python train.py --dataset="drum patterns on synthesised drum kits" --hop_length=160 --fused_qkv=false --label_smoothing=0.05 --init="xavier_uniform" --muon_scale="match_rms_adamw" --steps=7000 --epochs=51.6
Rows from block 8 of a small sound classifier, named by matrix and row number. Rows with one number belong to one neuron. Each number is 128 + 32 x the weight over its row's rms, rounded and kept within 0 to 255. All counts start at 0. Numbers have three digits each.
After each neuron's rows are labels from the 100 clips, of 14976, where the neuron reaches its largest size: "strongest on" is what is common among them. Only what is clearly more common there than usual is listed. The data: drum patterns on synthesised drum kits. In brackets: how many of the 100, against the usual share in percent.
# gate: first MLP gate (model.blocks.8.ff1.gate.weight, 640x160), inputs 0-159
# fc1: first MLP up (model.blocks.8.ff1.fc1.weight, 640x160), inputs 0-159
# fc2: first MLP down (model.blocks.8.ff1.fc2.weight, 160x640, transposed), outputs 0-159

gate.323:115154077154142132108117169108137105155136122060086173125105122116123075085116206103137112139156150096188143149123134187137065124081190163160148092198103126115209080086097162102145126154129154151172114088105154153179197106053155147140127120079141089131060146139100089116125164083185113140106121159143168181163136152119130123076152150112171131094124135137149122155085107141121108157084173144095128106143138153092126155079108129138105159145134113184151128095096158065132082109183147
fc1.323:097123178095125075116149093107158134166099144144070101074124114134083177064198082107134141064093052096159133134125129134178145120109125146112117094115177053147056112071157108185056105112105174141140125177138181139105091120142114136117190143182089124140126165120093153154159093181123168108133105086122114160107165104118194121115132139095097149128162128145105116108149180113119101132137155056162147094138186101147174083134091140128131158119149172100121098158146126160121182147106147
fc2.323:133125155192073194134129117134097154133107175145090117134149124121092134118064045153134132113152157102102138141140085205124122180122131105082119116114078150091115153131120140101120145144167101145162147133111122116110107114155183121144178102102148112116106211136103119022129086115125167094121167174161134186063145175145146106087112088131156100132140087093147123091166166150149124078118122108129111085135210180128106120180122074149113086140165184092142124145168205143125138097114101
strongest on: five-four (82 vs 8.1); tempo: 100 to 110 bpm (28 vs 9.9)

gate.181:120123156172115112138113079041123142065107149162157145196141097104091145182066155094133094153089153159133129182149138056189099173104073111118064105143152138125140099077111150175106142141106177088153173142135117124165138117189117190131141191092099141146162177131070088138124147121104128138123111122118108115135102156093056158182153149113109163132121083157091160129139089161163119172115183155155083113145163099098135115157115176141097106210121114135121099097149155110165164115130134
fc1.181:171134131157146172141152123146161150142112127102099139153074108112140098096132111106151099103144134110163092067098071143121110064178175134177119119112153132177131126094132131161133154135112080116163141124085150169102111119083048145103102066166142152134184067094183145210133120132160137145073101183117142103158157123131164112148096189156139111084073121104125169172120086086151114123037153122146107172126123142171139156170115094129134096113154132200145156153108139144078031141140142
fc2.181:163115090146120111123132152103111124129166112102155150128109139140126084172173068107163129094122116139177157149151128145093140091137166105120120150125109166122129157081155077157117160107155076137154174054124159127121138133125141111128118122145109172156151146096081114143122070129171103179081105078085146090107106127123187122198077092098138152070084149150096131155140183106143077176089177156160132177132125200100160178109093133185149184097102088118148099137093121068099024181142159
strongest on: shuffle (54 vs 8.2); rock beat (46 vs 8.1)

gate.79:127113128073135126121174079153092122172111143205118099165126153123152057153121201092135124134107082136118126168119144162140095069133108107157172207081083154124078072085092161166160170104056140143100144176072079176118102132127169084125152161106181089157075110120124081105118118180128104131169081090161155124143156137151133079118109102174098094177120146166153131084135172115148154128141135098129162111150160099129157127125147138159156149060082156140095089099066121124141135154112157
fc1.79:174123139155126118144144132055094109125159150174123072115110156086057146045150163127152149093072127087126148121108154135131104142147119145159191109124121139188111014139110125156069125176097126151148115139103115185141120123181123144095162219112169099149141080119193134118105116069119107185116109139079135116170143145121123069128125141158070147125128147197108148085183152118124121140149140127116117130142175133151154115115126119142113121089166150134171160102095047104090110128064120
fc2.79:151117115122093104079120144158148117128137140106124126103146131092103114134165129119134127119155158085078156171155070106141142146165186162154165155142140166195160114173184141114183084179135102169061111112094173093110160084143102133141159113050102068143089144119130169158102121081079081128102181131129190112124146163131112100117169136113151135164145127136160196124137106050139067139102073168122187088128133060101136108111111123143126135106186125122196126076171050148122127113130104
strongest on: random hits (99 vs 8.2); tempo: 160 to 170 bpm (42 vs 10.2); tempo: 150 to 160 bpm (32 vs 10.2)

gate.80:085155124071096059109108191102075138118116098151158163168130163122104134145135101158182109081152080075100044137086121151132110109090150185157138146121144111178120154104096144121156081154179120167143152123112138153085093082075137114107110105124121145105125136089122187154171138119172159147126123192088127153153142132149145157157123161142150156086182059077142098111083122209184111149106122169142142130084116161066132102119114129097190075124179111100153146167111119114059133117133159
fc1.80:134142063042140094180130111105100154183165168173097163120135044104175124161097185135153141103114150101099146122123099116124092106068189120113132131155146145135134073113135104140137135142107127138030093138125178178102122135109149125130148141201101113057110053054139104175125086074124087128177103129091145108161108093141133134133167145104123216108076140107132134134177134135116095115175170116130139133129130163092158118136107136082163150127107137130126167118070143152083093107161113
fc2.80:097149122153087153187084184149131132104167143109121178115151103088099189188122133065143082063159166136107091107153111106080104106115175170095138149141146123125066159152116095152059117160130100107122100155093098135103192154105133104147138065114119133118107155088143082126168062160108132142117155154222209134134111141087147186144161116137079142086132105175081127152152137135135114155176147080157133089146121129103094114133145097111159168159158147053109119174143144118127136145064114
strongest on: shuffle (99 vs 8.2); tempo: 150 to 160 bpm (46 vs 10.2); tempo: 160 to 170 bpm (35 vs 10.2)

gate.155:090138106116175130128086143089122114175123148119066138105132125070159119160086109168151140089118163160174148154115133085155142082117135141150093110151127137200118128092154104159120201119181095141142152157064098107119181103135142126103154174067157092113137143131111069134153145180077098137108109134111163074109082124106097097130106137153135142118131075107088102104097130194181132194137124112096179143093097104133131151157134071140170186107130143087097121059130136107210215150178126
fc1.155:082146168172182091125167139133104055104074118183141117101078143173150111138135042113119127097093122090133129136155118083107144102132115120148072092121063178136111166108123116131146101104081199140125134165110127067128169127074125164160133145144108144120141164135135230085086164119153130096149140107101195133121159137190118145194196135125117165123138112110088090092151128167098142104086112142091143131120083190131129175137121054128130099114135067130158125114124109147115170174117175
fc2.155:044093153166195076135155107152125138155127123129153118121065132160184101178128142101105085146148140104119177155129047132097098099177097137115085110093123121094074176077125144139178096131067088142087126227152091112163156141099152140123096144155146124150096115175165180141123139132200163074131168129084150106126184101142144155098169167107099157170146112154140131133123120165117151115095079151139181114173178168157110121134109089115150140135086084099149125110084129130060134145121146
strongest on: random hits (95 vs 8.2)

gate.135:129087133099191057146181138089158184133151119179096169098109122157127120150129069163155133125122132115127174096098119183137161135092153154111144079108177092120132104090138145106111091149101102119105144105090120102083138149156097105061144073058097065182152087181102181150173148104090172058125137131176099171136145152138172122145095144095148141134126150142146079139118101153134062144077130152143157145160189153096134140125146206102080146208112108092113142105138165154106135161150124
fc1.135:133126128062129121142159156102166190115114126137170147089092089194129214167086091101071127118138153141137111174141129143139086131101124110181075112110122126115096162103144122070117160101111140127096043114081112125077138158156113122158157085124196142119168116127139139174163121112060123119113073126137113061164150103196160125128119122160100118150193100105085112114144176136138161158143100152086105146152133135124153199123101075128150113161156173116091188095112094074121187096159169
fc2.135:137168118150120094091149103149154137098118151083115166170163121131137124114152153147141180101125126120083127164105159132132111183108115135084125157106148121136123145173112162101122149157173137131113105116124134185092123098122159087143151168160104157147142143114105117115101088146094147122161066076067154083150150075120116132072048170084151126130221091111078156145036108102148156092173162046137109163141127128163132152127085141160155108060174187166136120186126062069186120119105144
strongest on: five-four (84 vs 8.1); tempo: 90 to 100 bpm (30 vs 10.2); tempo: 70 to 80 bpm (28 vs 10.2)

gate.403:123166138179127137109121038138139112124099128188056129150108061158117143184090134071149200173144123120152128100071100135142148092101133114148144146201147123122150142106138130123094098063102124093148108136177132145177154124135080110143089124157206135142145130168170097142173133089183143145120148090070115140150169151103119097120096119094145146134132189067136150073174122104142138125147133100116131103145070129155062132059129161161159172087110109141161128137149096086056134129103188
fc1.403:142179113181162143102158094119127078148160076156117183099095091125121139148132179145137145146145097126092089122126171208124157078112123132147180131120209150077077133149107147147145095116087067098140132161124157142166108169157136107119123120067147152103150124156106165102127170158158148143119178074094111151129117201133091083093067114090135136098174163106100104103131148115107179126211170138166194106143088107101150076107146160145143088113096095153092092082157126140162057146121155
fc2.403:141152111123147163119172102098164068110145088149146169114119132158079182121091190108134098112122066136139124142121146164167148066098111125142175071201189090064112108148115131145103094118078158041091129157110132157109153183142151130116087108154168160035113154155119137116114139177153123190138156092081128150094147157101105088132157088130158128149155107109106095109180151177160166114142143143085113113178160082125157075115141148127193089144125128179095133120157110083157109088122166
strongest on: shuffle (67 vs 8.2); rock beat (31 vs 8.1)

gate.506:152102147080190121138103190084133112104102136117102134120138095099130112123139125120144099154134173142123161162160136046149060161137159163097167204134127129140143125138123187092122149125148097117116144153103109137107136185155177102123129176206125164157115106188158080127140108163145117150105073113150148073138115146084100150127159135087064079167090111093158094084144071126080186058142119116196163100151134136171121131135113134190137113165065146178083123104090121058146152131114096
fc1.506:102178107128116093111189171169080112225049119117142135112148096113073125091080111157125156124127119125169144136077103158133122092122170141122098131141129065142094153135150089137098118136084169176163115097102117116172157111156100107144136097137207163149171154127137093083121152082147148148105150172068132150133150089157137190144156114153146162125190115148180090147061179125157123136117107206059052111140130114067124119143121134127079129124138108120151155078148133152103075160147107
fc2.506:113140135127152106136096154117137146118108050100145173107165118059164148150137091175132163168129110063151123144134108171149125134175153142166063099143119086134079117117121080109089074149100176147121087096117127107172060137092147084163165071140145167142165173120107070155085117105134072131161178145064141101143131133120131100136130151110136138129139145175212116139092125144173169143110116158086130153118171114040079180104146144139140102124163057136218131133139132174124162107113145
strongest on: random hits (83 vs 8.2); tempo: 90 to 100 bpm (27 vs 10.2)

gate.498:070052094111114149080082151165126077137132145086139082176100098142115176130175115149121133103192156119182103130088068125114172117166142128208201140114082139082078089144161147124157118138118124086146126114168168074142103122127180107130143160073149140159180133171118167117116143087148057115113126139103137124137138149122157117221140119166123126124083076138052133147184080140115113156176135117144062106163089115159089130179098129098120144118111108109166125164130178121130122120105139
fc1.498:082098132096117151160061120109141164130142148100164146110102112179138190053114147095133109108127128132124073124146118118116197128142131184153107158136079146070087130120127159161161117151151157157080132172126151140141122149198121080106141115159183133132159116196152141140139105102150102144173183140052160147141116121128115059103098107155176129158103095161117154118123088145092097152174167142177107105105068124142128116193086133150133089096086127040138158159150184113126053100117071
fc2.498:137104129125118173102101095118110110111158115080187139173100065131134133096097179135138099129090096141068108113127135142171183110081113155145104187094133158038070123155086155076173106083146139135054074144113123172114121169116070155136162091154164125139178079148154137147113163158129101137153157113127156203130179180168138188081081125112129173142114077119080119147172133060137085198143143156110132135104140168111095113168126072138118122138142116107157142130130152092102073125117123
strongest on: shuffle (48 vs 8.2); tempo: 100 to 110 bpm (42 vs 9.9); random hits (37 vs 8.2)

gate.265:095089135114112149130144099103139084084088121095116186146154137146125193212080079154134107141095156108157117129089108126139160121117099090168073127144119178111117095067156171101103122139137139106124126124095157136172165123095141128146066113195138193178113109146163154167109115183120090105157097125173113064145130156188126111081073149101124132127112103067115144134129121155105178081127136105109113167132161137088159070182144174074103119196163106192147181126110139144110089102075173
fc1.265:203164134173055128147104155171111158084070138122136151093109130112164105137125054114165091125101137122090164126090139073150130103080154149093107121209096140131147128099078106104130149135152142164139110122125145103119217113130079113159163131135095190108110125137168129116150072164148146060154196094115130151152106193137106086117153068158154156123098138131109145213100115136171176146112092130138109118130173089080140117061098172175150099120121170164138156129131110125169098126126071
fc2.265:155081108142101155098098122126145170141107108143114194136135117136187078130133097144097094166103181138146097154104076119130174054047122130172091099148140125106127127160096139138153162112213101170134125123155126042127184125136079105152121140061077095125082107132122123140176149142145074115120154089113125139197158105144194130113126136103117087124173167114088101134094119152156108098078082124177125164151143096118140158055132169141116158086084150130197079122113140156142087128075097
strongest on: shuffle (82 vs 8.2); tempo: 120 to 130 bpm (46 vs 9.9)

gate.310:111115154121157149121121181106140050141087140158156170170106132071081141074107141149111139169132091069126104115125080126087167069121095148121140145184157092126131100110132091163080105129129166146087137130089083114165100143215120131069122136114083148177148099125164107112163128119073141114072128104122130081144130153125123146111156165068133114202160109132094129146135131122169093038126138157113141164163172215144188148113114131087100128166122157170123109066167138093106114095182160
fc1.310:178116142125134137129089062077154134194071102104120156083082156107149176086127113116039086112097165096072148139164122081138142113123165108136188135158151140184120134138164108093150145127078121171119146089140117142086157119161105184098142174188129156143101131149102155053123197174113162170081095126080189101154126080104116135137160121133114098112090109191190152128163161105140123103120120166206125115151173153162140123111102149133105146100132084142158094083130113092094095126153111
fc2.310:185092116083141171142045125130157111094079131115215099140118153125135116113130115133073112119156110108066107122152135125125185054071175180097148100146130172145087151113158184138161175049116109144028122124125127153141119131160125124141162113191130129085125129131114082136176154085136145157105117148077125102186085163167096087133077091101119123118144112172105165148102130131105101130157121145123159126126164184106134121098162141157173155192091105133137078144099174160081112110143089
strongest on: random hits (93 vs 8.2)

gate.449:088133104104146183108163113136174160121136166134135150141151054090183141128077116115099084144171163146141137167079188120151143125134205122185182119146162098181178150071161125127131128193137108135167105105108151132097130068090171079087127132093119142137134147117137102132168121110119094092112167134102090085114191110130079143094131148046118132126155123166196120063139095124149109097127137105163155110161100148129101118122067137104125209092158073107156079112152096140161126092140068
fc1.449:104120154085113102148136154141152158134104132105171119103168055105148122201141156141135128069125108121092102119104151132135105074161163167126180184128149081177185145062099162088123100168145112146074141120179148130116114131137171053187125103153099153162121135109128135114138133149170128123107126119116145172138067182112128099126080229155092131213155093091144135119111128133134079144140079101142143130097198144139126124097154167118136114191103129102109097129123176080164106101063067
fc2.449:117116167155092080127110202134150122155135159100135153061141084110101096202133113142131099122110150178133097099156141123086117092180181141183090117176204107161144149109102110095128103148132044114085084116118112104128143174158143095171131142101144169166145126094087137133162133161199092130073150150162155177075090149118118118150104158153070143181136153087152131097087081158150077139081097095156148121130161154093092146147149084130181114100069180097139129186143129126140118106172130
strongest on: random hits (41 vs 8.2); breakbeat (40 vs 8.7)